{"gain_aug_db": 10, "input": "log_mel", "tokenizer": "word", "encoder_subsampling": 1, "text_encoder_bias": "all", "text_encoder_inner_norm": false, "max_precond_dim": 1024, "adamw_lr_other_params": 0.0011, "max_steps": 4800}
Rows from block 4 of the text encoder of a small contrastive audio-text model, named by matrix and row number. Rows with one number belong to one neuron. Each number is 500 + 50 x the weight over its row's rms, rounded and kept within 0 to 999. All counts start at 0. Numbers have three digits each. After the name is the row's rms in percent of the matrix's.
After each neuron's rows are labels from the 100 texts, of 14976, where the neuron reaches its highest value: "tokens" is the input token at the peak. Only what is clearly more common there than usual is listed. The data: struck, bounced, scraped and rolled objects made by modal synthesis.
# fc1: MLP up (text_encoder.blocks.4.mlp.fc1.weight, 1152x384), inputs 128-191
# fc2: MLP down (text_encoder.blocks.4.mlp.fc2.weight, 384x1152, transposed), outputs 128-191

fc1.594 096:520505543430486499478462500399497431384429463510526505505457557415364557459502472520500477425499563453593536530505472513482466562445512477438540540521536479552496493440569478606486484518495490
fc2.594 096:498431498482533476481514483498404500507559594479543572440502438555431501413419453528543412463541498532498525545509552466510400396540502444486463546565444456464439512538456477487546433467478500
tokens: "bouncing"

fc1.149 094:540433523481479587460478523534532565534573491468537541427441542486474538442553472544543525524514590439514471447432557538552537524446411475389476484543549510473522506468542476510461542458515605
fc2.149 091:542525531563522557485590574476516567439614481539504537572510546539483515405523441526482537512564447458468395485552505459428517490535440374462433552443483481522639377507488529509417372437540463
tokens: "reverberant"

fc1.273 106:513513535502466571497410565400458524523504561536430557425547383534516494530432481544611479443524543584529500506497450493534491422540481507458487493513447535526511503506540554430480555496500496
fc2.273 107:425471523579463515563424534488546489531463489523509433419438390602498460480497471480561528454506453579410486553552477478499463561450506619496525520580453608508447493388615508500555463436542589
tokens: "hard"

fc1.668 092:520498615459477525509558476493480465469485476475451477509616489502509402515567564454483538466450567538583509559490492493484484506528456491488449543470639604351506562524551480415478550519483501
fc2.668 106:500530521471554445586496470545424549588524438520530437452494519504479590540480538546543446477542486515495518475515524509455527446490509438440563516541500528422561522535527488515464453466474549
tokens: "wood"

fc1.421 106:529426484553405540555485556505548571495482389462425463525464437408523450462473425525444496512552482579569416473469498484453410466569483518492520455511511476511467534528523399520400514517452462
fc2.421 105:534504602431477467479470527437459496508491510569546478542475526501487461472510534601539480504469456506584461478418571471491538503412500370503496405424478463484554478528493499501535440490421537
tokens: "scraping"

fc1.585 107:526539447591507522582512448511577516409393506529501503486585498439503524522446491531522352512454552534533455504442567494332513545399531512483491465490498452545553609543554523502447579475493468
fc2.585 108:461559487613519421489490516540488538460562482446528522539486458476544462560447528601575451509502501522483509492496564557459555462467554485551484525424521453409464543519482539524489533498532565
tokens: "hits"

fc1.107 094:481478546534526567456434471438541588555544511455444542391441516478498592438487486477562558547455530340524532477519512491499520439498453512431608444496571554463517424457529418469520509552439502
fc2.107 092:448443565529485500467590582452517561554498453520542523475502570536452506533504479523490554510569467566475450501461569454500489564530456438513489512409534535436660452449563517550469502510512519
tokens: "reverberant"

fc1.651 098:580470469570588525478540569459532565459474563514532509520492557545445442572507471538488542492507536447504408588559523510535455498503529545514496428506510581475523552554533529460485531531519422
fc2.651 095:422402459446432450516593493460599601468494546504525593402466324604432507402465562520558524514470554549444447567549571576508493445467537501507551479600483548512411511509470569541523530422522503
tokens: "hard"

fc1.752 104:501530373531439496557467567566450488465538575531480501616443517536613542530583542474520469611506480404461571493444509546496531575402483479545549503623465472402473504507505461569444644456484501
fc2.752 094:432518563496523470491643488507552622358489536568584516563495423522478531487422531438549506519563537528504410490471528589531528481450507480495456459496482530451453464524473585586504556436584516
tokens: "hard"

fc1.8 089:486428583496426449474539493438429531614499476534444420469492463492522458506567489561476498489508445558553492495464518461477508474565558453445485478553549530386528407536412559536482521422498503
fc2.8 098:437550477559504485539553521548452546493561444534576471506524544543471515545494460457509547492508434576524555437568506460430472486459405392422528552501535532374639506547491489420527457478513623
tokens: "wood"

fc1.120 095:512485499527609500524549520540580556443497483458490551431554476528528482489476466471435422499434573538462428453488506410508488595549455503443516577549467428520551557538574477527489558578530599
fc2.120 103:609621494461519569472498440489591491449516551477472473550531492476574460532381468448413495499510490511478492479572564392521506454568573565523645408509586435448517493502563479496503466465466505
tokens: "one"

fc1.474 095:552479509445452511561494527415452478461571488499371506421398526479375520512481457493541516586455509439570560499553541586599473501563457403522486526579526479462564459434492469523518525485505581
fc2.474 085:458490521517504467423529497583503492562532455505506535444435469413481603469424527510476459411493447595484476599485513530532477468573573449497415454508453531519487367556486566566531439420470610
tokens: "<end>"

fc1.586 095:425458483543508478593491505517516467506570572483478484494537482430498536432417527572584484557400512573539483484485489474447555540535468576560365569524513547613534599565566562454527587574540504
fc2.586 097:487515443540556433504558450492451544408514539492522554531456469495479449538415527625457388541476581590552481503491555478517461491479563449490529520541560480431487543550474476548512578420487568
tokens: "hits"

fc1.746 107:487487490570553577540544431473458575471514423483512462490603517521485509524434477485632502625403621467548554441560525485568506464424573444474486507525520516450634554529486502511492445592442512
fc2.746 085:481535422467548518503588550532527461477492561452439455541466485431464385465470547547439623533453491603448459530513494509504586559461466526515551640600491474538407488466528560504540376408543530
tokens: "hits"; "soft"

fc1.541 098:609428456490467573460466485463445440491545494483582444536471547436438467513508599474450620474477568526558423559512486448588563453498539481462491533536509432519602608570528488531462415418476579
fc2.541 101:446563485517474497543422502441487597501377560565501373398462418490535528531435479551448366499512483531519453467445515422505515526431435492488536478513489513459518450501528424548506527525480424
tokens: "wood"; "rubber"

fc1.277 115:508592442530516536569471543517529501439450517542435538476513545428591497544458492500577410433529503527511426491548456520473531538433515477626610504521489542469479601564614585547426485604531442
fc2.277 113:464559441546467437539534480552505510539541487443524533566464440515519469549475500547577435507491547494505505489464557518470558425465603486523463492430500489430473526553474544512479551444497525
tokens: "hits"

fc1.638 115:481458514492464511444521403448544583492524345521494411514507450509455455464384507475438489452448473437560481445509556538453474515494498481468500502481549478488470535515458459551508543406447458
fc2.638 098:511484501472530551563478518580523496557439493516561528452469483450561485546518561548517524539472503504443489579450547537479536462540493539474433466475484470528479424473584544517413492496576529
tokens: "<end>"

fc1.370 104:560540494513554476531520520555487548428439408433528566496538502491577526520567384411456590469489599455495422457564510511450533496536489463504505497532505474574596483487557475474500503454543534
fc2.370 110:539614548514566555414533406559551542329477552465406486579555485462520491554483423403392503498451472421494453560484533461483472469452540553506553452489522462469592513456589467533475512557533570
tokens: "one"

fc1.3 096:477567571488522446547542475512502490520478410443455464433528393478492498533520394524537460501565571498529545447502509532404545473510513441563519415413560509438532565578548520454454581483569491
fc2.3 107:544642490616528484435523414564489547439525530422423511531548458521563439604407414508456486429432426497511483482495598436396484489454554446445499519423463446418647518526510491460433457509520572
tokens: "hits"; "repeated"

fc1.16 091:523484487439463565473485458454499572419544476466531478437534482466483446418406593443534503453497530545593500502514510518464463506561544486502519510574614513439612592479564490517481528577471525
fc2.16 100:414471505539543522546554531496552527528471457546465471474476405605558482444475455443556499465479610546498511540562493544495489443436464462493573517459511588473393472482636503511462453414462543
tokens: "hard"

fc1.762 096:508494614423443535526508453584412494559414473495456391503503409456420424429515488486527524486514467486550510581543518437493489501530458461553495478501515516437515446470531482546511489548547584
fc2.762 110:437529403618513490520477498529507536529404428541496503424477493555487517505528487465443505541545416584479479505521501474470467498524383430503490533508550643395567469491463476355485486472485557
tokens: "wood"

fc1.581 092:568520430535416513575484557510465411474545557498523437510627515462596499554493533515477456473471557442549446482407490626588596533531499469586537495498477478439631487515529468510473435507521476
fc2.581 098:517505539550485527471494513533482525492574469460413584513491473535560518454502459664548507537474522484506426511510616548480491473466571415476410573453437458574605486564468521488469479430549440
tokens: "hits"

fc1.680 089:506495527511540464459513461431492563492556491598551442447479487447513533526522467465464487368470564569458466484479521540534415505502458440484450534589534543515648516519557523510457624504482465
fc2.680 090:520486541549534651516499516512584560521559546500610595641508525470486528418444432578552546571461522517515527548574508463459508498546468382399531535438472509548535393449503498495506410470509500
tokens: "<end>"

fc1.749 103:526502407540623524504474504483618614486525393471394430519358539539544499487483562466603550488443489554480464531457462536460497454481474543510467520498541571441606515557532511483462582541566445
fc2.749 094:507453460449421517488493572457499524564581507487644503490417385534437516515470606421383583538468503492484400480653519422542596517511519479438490446481462506428446508482569579439618402468551502
tokens: "hard"

fc1.285 091:376441452544511453472543451482417599472511377502405495411506537387578465487425486547504583534525486567499474483498427507505454441546488539493447482442503566495520558532548449430425551502481531
fc2.285 093:527446584444509487581501478456491446552591491534538498526469459490486561529447545518531389581447446518536413544462564464441528531451452415485423554446473533475544424556509521589532446489472507
tokens: "<end>"

fc1.621 095:492509494515563423508543485542506498465459486487460555502525544551571494495474363527513519540497533573500435421508490437478484505493521513468528531529472466454648545597531432445455374547462556
fc2.621 107:540579501492498563506474439517568535395487518478411473503527437445529512589421435442408557518486464478504518518571566383395479501521532494475519423494539419424634512442647465554506505526489587
tokens: "one"

fc1.216 105:549503542533587483571513420567529575419406532544503439427634502513479393506434467491481461550468561520509502481569525547463497516553460595562552576505574485372553624535484548501549552489498523
fc2.216 101:465568473469500522448454520520581449500544606530497526505571484485486424537403515472435517522522565594472551556454470463509516429517601452548607541557501549552475537546628417494552409511424549
tokens: "one"

fc1.642 096:477525449516520441508489543626466483525631509480494551470500554535424433570482489589549492493602492463505585499478465556445448481441470409478554525514457512443547549506556484405459544504541570
fc2.642 109:484457489517481525539540623526531499444423495484441462514478419572455493501462589466539540551510563515405424577535524518553463485465478573431501503505510625538430509388544550518498553443545542
tokens: "hard"

fc1.51 091:543442542492471549568514460445484459475516449526496464568515530446533463435458588523454492468421578548554540533550485513548515521456474489494519491479592468552604501514453551555502525545594434
fc2.51 099:447574519548520435556541483569480478446488471497461549510394372605454520572470550566493473543517562557460464501437577547503501411413601447488517495432481449446432517541456522467627485378544528
tokens: "hits"

fc1.487 090:468496479482596424483554540517559589454490492506497542559466598473475475602501494482529538567421456480522464476454610452531534495453515512525401505488444504506405570511632500411535455523473500
fc2.487 113:563580461529522571439426458548465437502552487399463464462520529516513528463470562538550512521506555520505528501489491527416450499509553461547561557574536498535451526468451450554443513587474486
tokens: "one"; "hard"

fc1.245 106:491407510464327568458455505380448468554509439546446481454514546505519523514500523557467523504445545562571470440483521467560476579435436494466556479431471521512513613624603490562496509533485541
fc2.245 091:500515533521489525436548497590580548540502501572592519410458449379540481535392422520599467456555467516431524534400420574496470488534576415522423494410503486552492478457448584549447458473444487
tokens: "<end>"

fc1.676 099:559508493467490510435508583520452641529617418622463464429457579545501498503507481473461548559465468526498510443470505605480533497522540582540504437448519486423477546565544483485483500484522602
fc2.676 095:491564452516523514547583490390472457431426519524557510531514536496554442380441487453517450576452561448559509504452545371461410517473448484484473508468577552519523469484557464491584586443415543
tokens: "scraping"

fc1.53 104:606516473548484461573524562455468449496441512488446408512568471448472468492510498484506555501494441502571539458518487502563367509616539473466515505491505445508543463512625464542462486540516458
fc2.53 108:480477516468468512480562497422540444463510487545484505419504570493396585429451505528460568561482472521536514517406574457464416607471519491426536450426551390471528513496587529553473526567492522
tokens: "scraping"

fc1.372 101:495492479526487503475482431547446550428526566511522489451615480603481520467429419432442436555471575509481541473475447473462516569440528455520516527479522548533558543605577517530442562529482604
fc2.372 096:507593471486546449501501384558525529437439525522507570529511471446505453567333443586442567541427512510481513519468524536565485443452548551546602528496549496488500577487533484538564495542470558
tokens: "one"

fc1.89 097:475499477489470483540482461462409477415494527507458432533586502478476449518420476452482543519459610549506443580552460458424491476514422504557500514414456582406574581530581449538466483530510478
fc2.89 096:491483511490572439538397437523436579518540563475534557427417381528518503483338524506467483520525513593493451582503522465485528530438562415463487596545509498467470543551512478492605550449411555
tokens: "bouncing"

fc1.298 100:469522462490501545491467535413543526593588464523511472431532463508480381414436556520487579454568508573449462578547527452467489552540536477540494564486461494479474546529467486474426532516479508
fc2.298 097:480451485594478556497574534467559597427481525468475528447455441469470498479470507535542506519531583454445463547530566564549560468453514527485442476576505568575397530438564507545431525455492499
tokens: "hard"; "soft"